config = dict(
    crop_scale_min=0.8,
    tokenizer='word',
    loss='softmax',
    embed_dim=256,
    encoder_kernel_size=3,
    encoder_expansion=4,
    text_encoder_head_dim=32,
    adamw_weight_decay_other_params=0.01,
)
Rows from block 2 of the text encoder of a small contrastive image-text model, named by matrix and row number. Rows with one number belong to one neuron. Each number is 500 + 40 x the weight over its row's rms, rounded and kept within 0 to 999. All counts start at 0. Numbers have three digits each.
After each neuron's rows are labels from the 100 texts, of 14976, where the neuron reaches its highest value: "fires on" is the input token at the peak. Only what is clearly more common there than usual is listed. The data: made-up ball-and-stick molecule models. In brackets: how many of the 100.
# fc1: MLP up (text_encoder.blocks.2.mlp.fc1.weight, 384x128), inputs 0-127
# fc2: MLP down (text_encoder.blocks.2.mlp.fc2.weight, 128x384, transposed), outputs 0-127

fc1.98:465511482494458435517502561505496424504516502418528446443511493427483476513532540562492473527537517472490507480558568578553542430521426538473428456536547526501458518474488520504505536419513487512551530454487586525428579550510463546520521494523524478515534520544516471535495525543459481518511454464463453482528470469476525559395501512531513483539555539536480415576461519521498490542437
fc2.98:505456577464516573495514552384512604508485484547528512527465479467454504493449451444537504537565417494507551575457463482454493575484554468588533510491464510521526491506459522526450559530488545537508494454497473419509490470440530464495530445425517492474489493570496439499515543438494517518452456515473450537485523540518492499545504529561486574469465515428513499424489461497498487518527
fires on: "," (96)

fc1.276:505535557489554486489575574465499500549472523523492459515463458527549486439476452528582450450501486507577550462518538459462500525526571513485499550486526537526478481492464481527460477444611548539533497475493598600521484466492416558507473538458445507500597425510539540491522493475504546518571473555571504486460503451509526486545473493522504520514519466563541494541494529433515529511493
fc2.276:474473451489452514526447420514606528481515532487541458545512542513494542534500458460471553502525524534468517464460447520481472477462430463526493451537459502491459558514527548458570516551470496476466502510452421400522548560514540463536570485560585503481476569494457486551474517535508470500481517480481471559522447548499476487446531543499508453485466600477455510416556488579487481517525
fires on: "yellow" (100)

fc1.182:432513472511481514545517441533491444482466503530471472439540486572548530451534505548451512413488576478500503454538535476526432532529459524463470494469471518485491568425510464539483485519483497497491485519527535470455495553473541566473457469491473538500547510524505460547451528506562465487540556449464431580470521570526476421500467417531521460505493461645496545470485488510442562476505
fc2.182:561476517542547557474463494503506546507526508499506477604453531422536496558462513467496483500512482505468442542498503493472520483448538452493468480525559473489578397545441539462517485477499556512550464497465463541510468482521541488489441519484575516560463436528479534456545474522468544479489401556563513481485451486485532617566492482505433463472471511401488471456514533503546449522520
fires on: "orange" (100)

fc1.11:450484509468511523539469477467533467456484521459461463534447518539509507442506477559489474468500456502452468484515510523531497509409427502523543472481554391477481548514490475516500502432483483515492466516581458465512516547527383508495483483496424528455472434501535483527494481541429407531466548585527475504509516512501463443451495575470524479462473436497472537386504454429517482540444
fc2.11:493519498497509462464527479562420552531497482519536523465533511485426515542523510432475517477527495492475479516422486443482561494538567576421464570464459602519502443524555518464455475515510528502481508540427548476498407536462595513484507528487551477490503530505519451488481471494542565461495503436467449478473457523493495562496498433506475469538503514490541492623511533532486499406541
fires on: "red" (100)

fc1.248:534461430442461475471493534483539494498479559503530425555492517500493449453502507501488499473512496492563457548519561583511519503512504514516531467468579567461459533504504506527458464416490467491576579509530586553504528486535484476467510486474436589465504455477574415509509500551486483519593554523528501479532429479488547517473490547510456517541430463552542496509435419533492479506432
fc2.248:476517550506511515511538469514473546525473469513486574469536496562470504533461533477479485520491478498441534488440419433508486546515490470505471570527427425557505457519533544454480531554473580479463446455496447466518467489447555526534525559535540416569455549486441536545495501494525485507417479478446430529485549552459417533515513444562513497474590538496505517512569514459452539523506
fires on: "green" (100)

fc1.37:527554433498575481529514531565539530544437542504463499531427469473539558510496537449527539560526555555528463533470474559546509513574582494513448507515520523526587484493504519469503495494565583510499511515526548452524528437545492504604436479510462482508484520516498582516491482558522473496561494478469548467555522515495495485556512579517531568514446548416487454507482525538485581491513
fc2.37:425487503503493535520425458487462459468550489459513462423544541522451459522463554514535451457468531510438543508545470479533501442494462506541516486496522500495541541459416510603491503512478474489494493512454512487462529543542523478449563472475513554495518481457569374496487470480517452550486505516427500503480485480557542465479471456527464434473494445511376500503477487413568427507478
fires on: "twelve" (100)

fc1.211:511517467579397506448533582514527507549502498534433491451443525494492557541504441466514565497499510475513512587580477510523490505479492494557567493531540517528501484484467466462516559460509520462565532507522511541491513591514555448513463514540489574481513502400559480458492497507500487566468565512467511489490554478470448449499526452513485520518456486468442536536467522464375457440471
fc2.211:487500521455527499525452483466488459444547490498537513530469519508531439461546520524496452524519520465468454421415459530474524528489510503511563499413514503489476564484549536426434458550433564514452454610451500465488517444495504525508554474492478415510515448590471523560456462530563472466502438505484481518497471538570530479433469524497516488530492454511487496441589561547481528533544
fires on: "<end>" (100)

fc1.223:474489456473522433485475596436557454502478514439496470461469532463535513469518561558532500457537487395534559505510478501515468496534476487447494452449481503495487570480452518491510504511536491475467560474485543509485538502530532587430426499516521489537487471537458494511503451505492490525549388518475474546585534520417538501500624548515505493545442558522525435523545511462467469505456
fc2.223:549519498519484565484447487561544572448512497483491515565492454533514461489524491535504518524518479508412494502532488481525482476428579439539572513506516503533511489468525501460454576517491523558573474517440426470547568506464446500507470453513481508491538483495495506481488456460529517505561600436502525486450459431587506467468410485555544537532496485525477547427435523558507469421537
fires on: "," (61); "white" (36)

fc1.27:493452470627478468486426568458527558422450478519509501505479505471483542519496464584438551465594515498575526514500521502523490484451546478508542452494463483417469483504558475447491532438525361492514499454492499507557493444464423521493453499468523522518521487502540458491524486499542419550423452517558472462480503493497493522485455519463462468517557434506535514488523508523482510461507
fc2.27:502515540423476544450500490496510451529463499475488542490577485550555470500515557494505542509426461459461534444504464461469527459550467456438479524535499557531489569504478555553480516546460511465554469459454534547462506489562516599547498547565440497536447536496479528497505484476518514498565477479414524514533489522593509445525552465515523566497508519558469462509466459467497417575586
fires on: "grey" (100)

fc1.36:446524458506542457483568510455475491532511508580471520420526543436493559489503511506512502504466442516535488499508513573471564509549447514479470464556503516576384425517490479546494522456523486498492501551506530491502536481522537513525516474470471574527436500465555455437522543458443539485478435493512510509515594465503461566542606515541471495454436514537543481589527500523484506441446
fc2.36:507577505492568495572460508489577492492589509453511470539528463481505510509504492453478529542512528516541452498492555541478474524526497526597543480490480582408547565511482549551461444532508502512475505487485486476496504492522489498556525440496527475490558494560481455465454503544411394479421559541554492514540457537542493449452492501459551508505540495533430535470523452594514529552471
fires on: "red" (100)

fc1.297:463533540450545419576472497550465537445470458500454440443505530543535506454536542487525504468484480471538553436474452466476509573571489488545493528448509515497512534552487550506536514539527512487520555446492580545486495495580454514519505519515511430567559439491512541555512394511474546478498520501529472509560465480512552522488520535508533497490529484460527529406437577523478586495439
fc2.297:555476476489446469475471497403523412489444500532534521527503433491468473585550481553480516549478480515511455506520540487485495458490427481484501517453473516450502511469538443558581416474511489453478477483548487582549491518459512479528444538472522518458500477509528479510516560545519538570524487531491520621395501438523507501518498508501496419537458500510501453609473464468518443533514
fires on: "blue" (100)

fc1.264:458518493494494496484466454461496522399422522506501492526508560478474515430484513568491585412526528472495516497575406487497490560500513492511492410497479501468501515457546496493520501529571482559500500525488531521415513522539526550524481516490490432502496420475519516498491420477467569594548448545501460447519421482457546451462476540479565448445426503526492501447515469463535532517535
fc2.264:489497481515499507525486488472525463603502515465445502465532445495502451545480466461479441555457463470562462517474575526499527469558444456443512558530413521515478476539456487512494503514457467384507483439545479488606535492489539462567488524530504484525441533555450454491538580493502474479525520487442527514492492562562513521573557487532460571521561525484499466531449471481446458533436
fires on: "grey" (69); "purple" (31)

fc1.321:491537444477517518554545496506538492471497575500504453485523539489503461495512462497479516458490442473505569412506570519495495516459534519553469433456501488524541540561460529435520488488436511520455477478493499574514539597536465449564540501511472503544458523425462475497479552467533497415572527548495455513511486515460457559581530522597517433481544447509518432553524463452508505437445
fc2.321:493580499503469530465513527485440561561454495493494527443482495536489502529482539520539466513485547527475480514485532421517474536494549528423561553541473466475506492500508505531493540483543447460553520526451525465448526465537555557437487497552536549521532499519538528451465469488481512549482548474502583522497547479603566488474442417402478489462511444498430544441442577553524494577502
fires on: "twelve" (100)

fc1.85:456517441514450422497530471529520535473480496549575488413482555477547456520425410537446570505494498502552503467450545521560519450611490534516508485540416524591432477505495466530539496514483534602498491538499480523477516540476530514458454477502526540514529482481560529501523508526496497524492415520453453497483493433436458496471551488488533484511581526522526498537504407473456500488499
fc2.85:531476539477516594455479518455502516535507497453434490589504481507492517518555511455485380520536459453517490537560426447445493532424543443463546542464550432474521479483567595468510496540503503442530566520532566493520480458466508460466531490484462432512517519558417507490450502517471491468513533468546500507513498516571488509535486524530442534494427493508464520462492562509459424551502
fires on: "orange" (100)

fc1.350:495516504476460458502516522465529542481481523423464510442585462479530614473438583508456537434444480474391494486460506526484523453518488504513468552447468479468475470447566433512485549499464514588506484526501557512531436438530470584457506523482522454528543449571491453525502471481542436516549575462469475489537470481498448509456587516508479481491464503541464494512511520523468529505448
fc2.350:559412510552511533447457520548461478507536474527459482479481435577501367546556449542498479545517519491535504500498515551520524478500524505381477541586519504509467553492488489478484499535461486507472539504568473542503571513449554437483483522496467557476487449464483491515514500601463539455488453531471481473465558487497594458510551522534474553553477459487548510525471513538509440448502
fires on: "five" (100)

fc1.324:538499517514517465576473478530508464502536587525467476507558440517469515506527616497493500508515450430518421517479472521479494505527510451468473459539432506519443456495520524498494566442500535457564490503533523524423554487470483466499472506551557500524460497514402485517503533500484547584503553515459502513560464442537478530472493538639491575469529508551494534574526508496478489453425
fc2.324:483467481541560573487507521461496539481506492436448542519502547516545493471468400553476545483456520545489554526506564452520561481488475532486482504533613492480494586515504482422526497463521459505463473478462454514546412515479487543503535483552375517486510529444606471553516494485531509435448460498507462573484470514560539485497504473483492473558532460514483445519556509514461476463552
fires on: "grey" (100)

fc1.219:579483442484464492458534561461522513596517456473520513467445483505504505492438481501485500550557589490567544463557477567518437503555439543472468558507519504500528516523444480502526531557460461411476518482506529494498549456477518489489479479562515450523502464493530522469436581553491506480427479533501571529562511431558481425492543482490442527489468482493554455537529541496558574513439
fc2.219:422522504606541505513505447573533507425538475538481531576562504504527460463524535472447546471477445481486494499457494460500574526491514474494521434470466520469481501443511520433510472447584436570562527508440522588475498551544505537511508472503474519496477537493496533554526443516523506507543485458512479427418489546460507535531493493478541505476517463528510584431524423500465430438485
fires on: "grey" (100)

fc1.262:504484478543493499485502469432541522550467506513476494430485469460392503503457489479550409551455526454533485537522447579492442543517491513540470437553453579449486423520437484563462499554524493527520484473457549468504566477510549540448460568511469521472413477517531481524458517461442486483447553512535476525528459470488414519516535503547481428488424464501466455545466524450475513475502
fc2.262:493576454549594483578498523460530439453544493507495490479533495500475557512511485463484552441451565545476443509467537454551513533526442556470557581428486540463523494489526550517529482449464535521506474469453493477462438550517479566574545444490494455546529480503512486492527484491466436520425438524529484489579481456446483523492482467464581495506570496501471455419537503509475533468436
fires on: "red" (100)

fc1.117:455450416489474463483484523502461470489511460591484494534533450457520482424522474559551483449509474456552498400499478499546550527436433465475489502464524513506535535478618506507525489517559468497509517517470469501468565562456423507502535480415516422473502487525510561441462551448532448509451442536473466483471442463467513557520470531568538469471520520557505442471459492515454526513521
fc2.117:576492569482499554436527556461504546531502475473528527488525558551485517523503464465459467487515467523469522620488470486492445516565460522535532495479433455508492508527414487495438498448455539459497540435581557536558402458491538433493503539501521470537458488481492440486490489549515580420558545470500419520541541552514503500472450520503474565550466526452506532508503529494531519527457
fires on: "green" (100)

fc1.104:584532495521549500477509500510517473479446570541491538457514433557449549512490540539505509535471527453534472568509538482510488476500435463430513564564450468487455502547520457493509565496485466431505512458482492472585489488441575511532530430459483570523486516486577454469471507506547557511550497524478501598529564500519556503422543460571459490475493456570448481563508488522433511505525
fc2.104:414438502529496529508456457507514518514508560458540520589534565497535461482426439505466481512564459533503489428460506458515505505487509532599535428506504516546445527508522543477538470547524482595476498475529479575502560533528462496540482505544490440534532515492463501465463473448414478411461449527545483476528497480486564504540492539491533567562550503457544558456454435488493468546483
fires on: "grey" (99)

fc1.3:445542472498468475509517508523493515419496489514489508438524454525586462443473443515508569529524421455475529522508440589501551475542449556482468571476557458497447524460496470480498492414577516516394505512554485480483525524497494443525515558475498566514471468509461539480560495450495529517566465476513501583439428493539410473486555520509509548561464490509527477458515523446471488496539
fc2.3:504448542514501531578547557453483497550520514532485553488473531502466447539540518511492446487504531444515494510522445502482499505486530470506545442523526480447492542456462506460488515526463517479608444592453499514487618506500555524442553469501522430475528463538564450525433479566497480429451485530404507471539487543540493492433445513504507506506524464475441538589498547537431473504546
fires on: "<end>" (79); "green" (21)

fc1.116:454528429488566494445541499459498519496476580440416527468506470501505513413511486479564518457483553468505563511501421518462596580525500441485534478438510554469441505532494535458435458415520511457400422453471514500523497473565482498454488448553529501536543551446512528522474508523528451510560437547446502468520521529520509501534456460521521517478508499541545474497516529428503480500492
fc2.116:460529531431504488538432505440614478444530485482540448470511491514545519566537551477438489561448472433466518486489520518493493441435500520432465436525537449496553524446494496500546528542503485466558547516479565521484558564492455457587474494507431456511465548555515463515499526473522475453498548486565512537494539489547548515505534513487516414516460542521387486504548545513465490530483
fires on: "yellow" (100)

fc1.253:453481501507492442521506522513550467451551546479519524491534474552567480411438487489469552473450409504557526414523466535475498535514488517523472380466541467508497500540491497461476439435542513558493515520513560511498510499537479593510518490555531501533491479467505516504514494470521521495577517474458483494589453479459507477520548484566587458509481457541556488382525425487512558473500
fc2.253:519460499498492548450497458496485484549504441477537393483488484515460472582558411493485489494594550496535475582501551496505516523565541436517570573515535490485477533497541469486486564537462543468499478455458471493512494540456558409489525522481436489549514532564489505437486479560529490467440468564486475550451531494544554516390471480481506461523528510478534489521503483562475435545500
fires on: "purple" (91); "green" (9)

fc1.184:503525491505422505509485564507581477504476511496526486498482475530481505449536479456537425477498452495477528477467459509557568524501421466521463482496532440519560577490464505543466508503451451468570471533491568535497441530394440415392451484455488556530512418569455447438486502539503518501499485553474480523509502468537495495450533539497433494519606510530486529561524474506508516464482
fc2.184:512521481472563504475475480523412499559539514525458524458522555515466531493411525551538544525460589471448489543537538475447473452497608523412534575471505545461460444522517436462463572492552533506483517511496420500523504517551509554570475508560484510481484574428480561520551501460490493528454484516538518511471559505440496510482437518489519433457455470508483473438525553495521478494529
fires on: "purple" (100)

fc1.373:470562515486533484545577527550570538559477581517439532470488455443456471503451540465525448533501551509499501480464526531453465563565498517464501483546528499532560462449439525524473441485552495490522482534487557540556487505563496489471532490585525563566535421466447445536483534503522521434496519468521528545519523485536543470589528553489520490562530480441559459599463507511484521482508
fc2.373:456542507493568487450472471517446528504489459496494488473481480528544526548491536522460521491495498531479539519487418464492498427463535478492459517483493533488519543468489552481504600511496566536506549462515508470418552553522559496517484519410457461512417529474519529523504458486511457617568467522425513434569497476528510462434525475571488448462439549447423466414521461461534509526493
fires on: "twelve" (100)

fc1.145:496521489547497527512506516599571496445440461509444467436515475463493547557503514428479487492501491533528464479518517504528526524439506565508479544535506537522453437435490490484498486427542501488546535510462465488505516454494501590472559562526546566556504421441486469489513460492575438440519477459421532478401495484517533520535413525536478426498447495485570494435502496450460482488513
fc2.145:436537515461521510470489506450456511550509574466534545477479510493463514475472548492485453440518540504458526553526491492457449562575491465506500495498465446433470520523474503450488454544466512504514520498502513527530460584428493365541440443510458474497420494481515524536475515529464448532457544516450544525573521503556533463462479441529557582500538561547443453512425496498529521574530
fires on: "twelve" (100)

fc1.282:535518456490511423498496538452585526526529500500497605516503521532526498508469493568488531474441484380502501527516559569547516487515447580533574520450515502442490508484424525454472516463495485443526555460505466553530583477563465531528583489501501461451477449495488460508490438542451464448528516543513496489510545468499455449483475498519464513538467452525456489531552472540576510423451
fc2.282:488510599462496526501502465527460490440487527442476444499498519473485508492471494435508505460537490533485444421417480442540501482464478444449423493549487465582499512508576436542483462496519512519436467555474498474506374494458498459543427505508456520548474514488539538516545518401588480528474501492523470536487456492498518495528508515520448474481501585502518485477447505400440506506562
fires on: "purple" (100)

fc1.307:566519522545512441447539558554467577499478562523548489502442485475489512470511557486487519526455523513539471544498448553514499465582454499547428551470488555519487561482464510495434456491529501485522544417478528504556438497476453499525556547453523497569466440551442497551610519522524471415464501473472484483514473534528523553534472533478515488585459501444497577534525555552503498471515
fc2.307:394484471516469472506424413462480433485464480522479526456546507541490469509521482521494547505462402482501522439470585430550539485434454473418557516456494440445517507480535498491577468523555450478478483585474480523484565500495512507505500499533472498440522509519589531518433506477460533605485505537505556557490537483454498472470512464499489460425532508531497508557455499475531489532465
fires on: "blue" (100)

fc1.137:472552482481527486465495494533537493537469510539486523488531519528526469493415488452490532457503455490526559537510569499538502517515575460467475474470455573393569482430543507542513483521507488443544559537460526552460453473453448551587536503533484510507504426586494499420435565525531469567470550554509476541476516581477536515482500484523491483466535437546425536438505462533486475514464
fc2.137:574469470527501497473485453547534502552490480475518399475458578543519544533480467523527478433521509469428425505472556459468507532514483520508526501486530470528563496550471536512520483535442566552477413543461469441543443557526444455490514514542574535529556508523522564514547497471544515452525435524527515460540484476489515590384450499506478481556485581480551519496517510508487550466497
fires on: "green" (100)

fc1.319:535466488547461469553529507519394474604537502503483494502501481509538506488479464477508440489486552543482489471532549460528452480572438467468464549520527419512494489452514490518495551561480549492523499447513473455493567542478525532527499515461448440579559576536439463430489510480511543511535445479389499526459473507562541485533488455496571464494567507493477517561472560538545488436544
fc2.319:526560548485495536478501511403607577477436470555521525518478542501476529520495484523491472483503453478482448509492493546473475477444471461521522459504450530471558466517495456531487427471459485558444499593526552546499394469538493490478471528445542563479467429509546565524511481482521504484558489574588477516528498478489483473503497520528484559504423523495495514444487448470496464623510
fires on: "orange" (100)

fc1.79:452508471463502491580473509465495528471502462491561484462506529484506487438444496588530558525470461477541539473488487499587600416502481524501543480562512491554453538464557449474536444474557496516466471540513458510515485574467518469485442480508527489460583499554504493506534554459467542454565468482458527534550477425508498497492460524463426560398590499514470496499487563503515554529473
fc2.79:544490541579498485365500527515518542499490482481496550529541450547490493499532438424485478494551519480440508556528424469459483523529545469491413503512459505440500522546481542493487536507461519486528485497506548518570468408518504544469594533488499458540433459478526525472458432559515481522479507465561442482493517596523526512448505469577508514590454477476503499480494445499478430504458
fires on: "balls" (100)

fc1.67:549595497562484544495479469529512515552510568484505502524489486540505509462441464526502475604505563523553496504487476528453438484510446561497533532504543481469476504472487512540501525509428529498592509505421531534512504490529523419522504492465447507535491461501488457531429529501536520482535552545421572471500580565525512561461455514562551529479488498508434544513456455596547489444573
fc2.67:494486536480513446485582552426502515521464435543503610511488534458496549547530523526517466445487399486483538515439515453550493490474526478490500534546431446533474471507563517465506519503508482485427529501584520455607509481485488501496486515518571540482498521477532536440578467483514530512491459483548444562459460422504473443546498519534454521494485495472571485554502548421495493580479
fires on: "in" (52); "sticks" (27)

fc1.292:457530506501577535505498560486548473504543467525551416535449490501498509484522438498484576517502484493531499526512445548484548408527547434498469515502495515530506536493490524521556452552517577550438589518497443472504508524461406507474530550472458443536495543547464485533594491503531541376477479510530552463562461473482506469468537550522441417526449516488499434522488523479517489537512
fc2.292:573549503535476505488552499511488497517496523479428536483545495541485463468544596528501484562485495484501503485541516464520524533552461576475534502536496488435460488510517461514500520454548481432565433491543594497533507514547544575543524497565486599487530501540593500473470487501458449629549500505445512553492529544485505503513522466520494563457600477585499541503513458488458503488519
fires on: "in" (100)

fc1.288:441554574482506474490501444527479522504472533447507480416498492482493481590474544454496555503508501418502510474488487557475439396511540550570539498464527523508480527406417553434488498472502445468544512464474496533472498537551528469505524514469529550552569494416503482528481512487469528503514550531399534462501468465552549523574508497587513492505483443483499465466527534483486495530415
fc2.288:505538457405544469504450528527477475523496520573513473458477532523542527466474563516529469459497507556423508498495483442472494573614505525507469508508455508458501600533524514532494525567594476464490511539476523470509551575527448518517491529433489453459414471500499510535451496546545429616556487483497552466487538470569498462432483490516564470500519526528502478564497513509468481521487
fires on: "twelve" (100)

fc1.189:455518436437467532544481520462497501511391494496474420488516563459452474541534492411531539451496408527505467442472494503563563558478484417526575460484511478453493501571453488522470452502538515473488458527493515495471492534536400483509457554423494498515489495556525495528461465439480508505549561526561500577502451508534447555472476540517533534519475542563493516551453473490504513542467
fc2.189:508499519510568532496520508531477509467569505452518516469496463555526468531459510518516457443478607499487528529475473517470459517589541583454423532458535539473517496457538531508495518480477509501497543477501521502512553551515572510516513472583458565473452473443419500492483542510516463536446395527464577440537552526514585476491550457505478441450492472463500421511545567484508526437536
fires on: "balls" (100)

fc1.277:447451475565440576574516560512518446514496478527486507501515483477549509514504536487439539481562520459561553500498554500505516437477465507450552545622545466487545503394488486460511554548481467519415475511446444483522495574503485521559474459529499532529501445518530498511571467546508505430467526507497523505506481557526551481494524492530563434522469494486550433461469535560540420490494
fc2.277:589476521441530475479490495439539543468516465485561556533519536523445462523457506526533483558542458510495495505501459536455492527505440494548529480459488532534497424467533494539497457416531551533486544541581531514467507456500502441429445559376491515512546478537546555437468478460502550552547485520538439517458522489446456511501516516441464578473496485470513578537468465462499540571523
fires on: "," (100)

fc1.235:492519493490515398532463598489433554497536510443523557417519467532529468607491519527511466485509455494488545542495516514525535450525445520529489491525531543490478509561434501523471575507506496407536531415511558529517556482493442495465503435547452493508493484464487490505409497506537539510495521467405458500507523435508451498444499519471552504488514476488400543568439507488476451475494
fc2.235:530495457501520565474480491467613534519495549516486494545471487461499591427459467481559470556477508446481431489538534447511490563479552463469487533483491524504590477467515479443481448547493496585472475537466487538452456544550464500507494544453467513482467513496554519552579533441491507508444463544518502501452552509481503509490526509502458498526475534539590482432536441421552591513444
fires on: "orange" (100)

fc1.24:457595549429539536521530425502539458491452517530466506521529579533503463516515518486474510489532418467445571522450513514522467510485484523487551454484491492491486536522517494569454533548494482477530509529536500597527537636455466484520550547521502603551496483480494496500437423532483467477581557545550526530520542507515433473564488487470477515543468443537561519515450489490541502493485
fc2.24:494505451536498451509469532613445545549505497501510463511452527515524504511515560507532484464467601507474441503470503527512533539457512613517481532467525482493581447493502507442505539486453460521495478504445471428472499497496506551509487575552519520472466463521504488525515536460586510588484460519450516413484534460548502555411486527563522386519518474520438457522534477521545480534534
fires on: "balls" (100)

fc1.369:569496448471557466495444454442471486487565483452505483450509429496523527537524552482499485503536489445531464527417463515464485528536477510442511432533436560477421523520442538514429439584469473462526551486471545486444548477474516429515546519505497455471478502502516555503529506447512504574508509566495553526441508541518496475558567455485492482536465433527501412572531511440460445489486
fc2.369:492558465444482529589473456499557510477473511489490514468503503515538563439496453498450474502428507485469530517533522557506479441448461542469459505551515473565469469473502491458525512491523433521542517515533434522476521506493411569537529415567426539513446565557486405553487575527491497407540522466500517567512535470553501462538505538551558537563494520502505547445469512480465515511452
fires on: "in" (95)

fc1.341:480543479516423472476466469526488516534468547475477526485507477524457528488527508518515510541475504431543459509509502480521440470535510511517551505533519505467449515490506400487502606456474471466447483470445468460550508610499509510488539479495506558573505426548474521529621467443543525477541449473462509512419545454565551501489501459525537480538545371505474562494514546562481480511500
fc2.341:518473500457530532544537571373566491464526449511524563549515470504467526532502485569476417505491421524508531456476505447511517545523515474513456559542472509525524507493534554539509463497458484510480528481520501509494516422504506478562409568473507506490487543413522492473451521481447502456533508532522414501528495545412456462530468518537505561508515576436524510466493388462474510540543
fires on: "purple" (100)

fc1.190:534461507553460493518473492599523502505491553454473483490512494475481516458477525549518517492511541435504456579530492538543519539542558487532445548495490461439543534467544511543489523556581562542558547479463553465579510439512495581473543533450539458541519483483505419556524452549515501560569571430515493478531489577505456472449486490532546438505454494458435489540534520503495571502510
fc2.190:509549548445517472522473490399492470481460471625519525556472492506512477580598487513481504519470461570536523435481536504463525475538473496469545499488479556520467535490505481480546442503449453494459428519570511531447496536488526442492471501466493513498478501551529570493476558535467584505483477546467507571413530453502538524509479538485451484509514510520551486555386467487523454566463
fires on: "blue" (100)

fc1.335:445570450519512468509529493449474528482519434465473560509537518521463458508542505548486499524494521445520520466480495586500529552510487518536390496492489489401526591524567451528449465543503466419516520451548499498479545504461491550493520517432595468556550420464458533515469434499482549470425497472523535483553566582469484481507506517524484446523481525467528444483562550518492520505521
fc2.335:518442504482500530537444496494504442502461538604521374479484524540522514515493499466530475459490420546420442510534505472566498486494492510487579443431494506530494432446413507495531510435572486519515488530440452542454428525546490489456491503527427526508490515523539473508508542483560488504486497502522515565412474442499562490484445469444450481492529475511503531510441535498539425518444
fires on: "orange" (75); "blue" (25)

fc1.49:463537519514542465487447479503559490474447527519421506551496517487533498489421464532414589486543492504547498479515511440481476430521509425506480513521518458552532502435520534485552523450558490524536526527439518479439477516390492468553461496498560497522523469481530524534496483513487475614413389543557515492510508437522432440552526491504450552506507484516496494517453515460447507457488
fc2.49:469475513497468498512468505426531500494528516426520511512530535513499510492582505496456550512440474500471555498567539482491477552555443478465568449507452515461522554536483383505482469467465418416533490477500496483519497507587537549505569503498408486493406534470495458479502527470522507513594572472465456539527465526518513544447509539510541477518541494592550450527470427489495499498557
fires on: "grey" (80); "white" (20)

fc1.186:462478531483464464512502427424465500567420458535563534515494504511492545512508498441518521478548472557594466526544529450553482512457413494510527443470568502512476522536523513500523463443526431407491523534452519486446489492472550506477586405483561485561495478461512499451500556470526490580463489496499487488520462509533556437566512456554566453460552494467473434496519523507474474519484
fc2.186:551448470596526536499448474542525550515524495512490505492506471539490428495494465554459470512488480432534504515474550527495517456575537473479479515570476540516517455482497479464438530495529542526461500467536479573557534535448485450500493512536459513482495467541480476499493499523479529425529466553499437438406533533468555543393526560535471515536463505572523606543556486508445541411534
fires on: "orange" (99)

fc1.302:441442487426543451555458462561533464482537460489512558525564553502564500565507483524518515480454518505549522473499485519508595518507562542496519464487465478529471487538481461469495454559580492481503486524554534545446541492446496565540471482570495531494554520531536486441552507434481549536544552531454431506490494494494518543461556488504521405418570551485541419567471512485483486459501
fc2.302:554520484585466529460538502429442540519413567551456475443437460470454540437477521495528502547512493448485471477549512483487385503462463534482471495532501471556537499486496518500514533493459493452500459457492461488504497480479514479504561466497559436510449522472469442559502500563473481462504480466446549488549516505498470478559508475530506624573493452509442489467431461478543441581459
fires on: "balls" (97)

fc1.153:455513525511413517460442458411579525545427520531514517534583514474447509519475518533496471458519495421593470484577508519549424497476453487493511490476556507413542517456507529539475498473523481437513468557487502587499527474489563545534592435524511489542460525541516566489465535492526520564456538531503513472541587544537497478431495498490515508494481511456512445537520496515554459520513
fc2.153:557470520554558503545540478560493501472528503549457494494527530588534447519514456477484531467515487580500497480447457519493509519460452537510480492520474562545450561508516500435457484508507494521545512449485434488451482506522425535485515480553530456456519494455507460529504553518435519409500465506573463485505479512410606439468533513514567550547506436531497582485494446553461500434421
fires on: "orange" (93)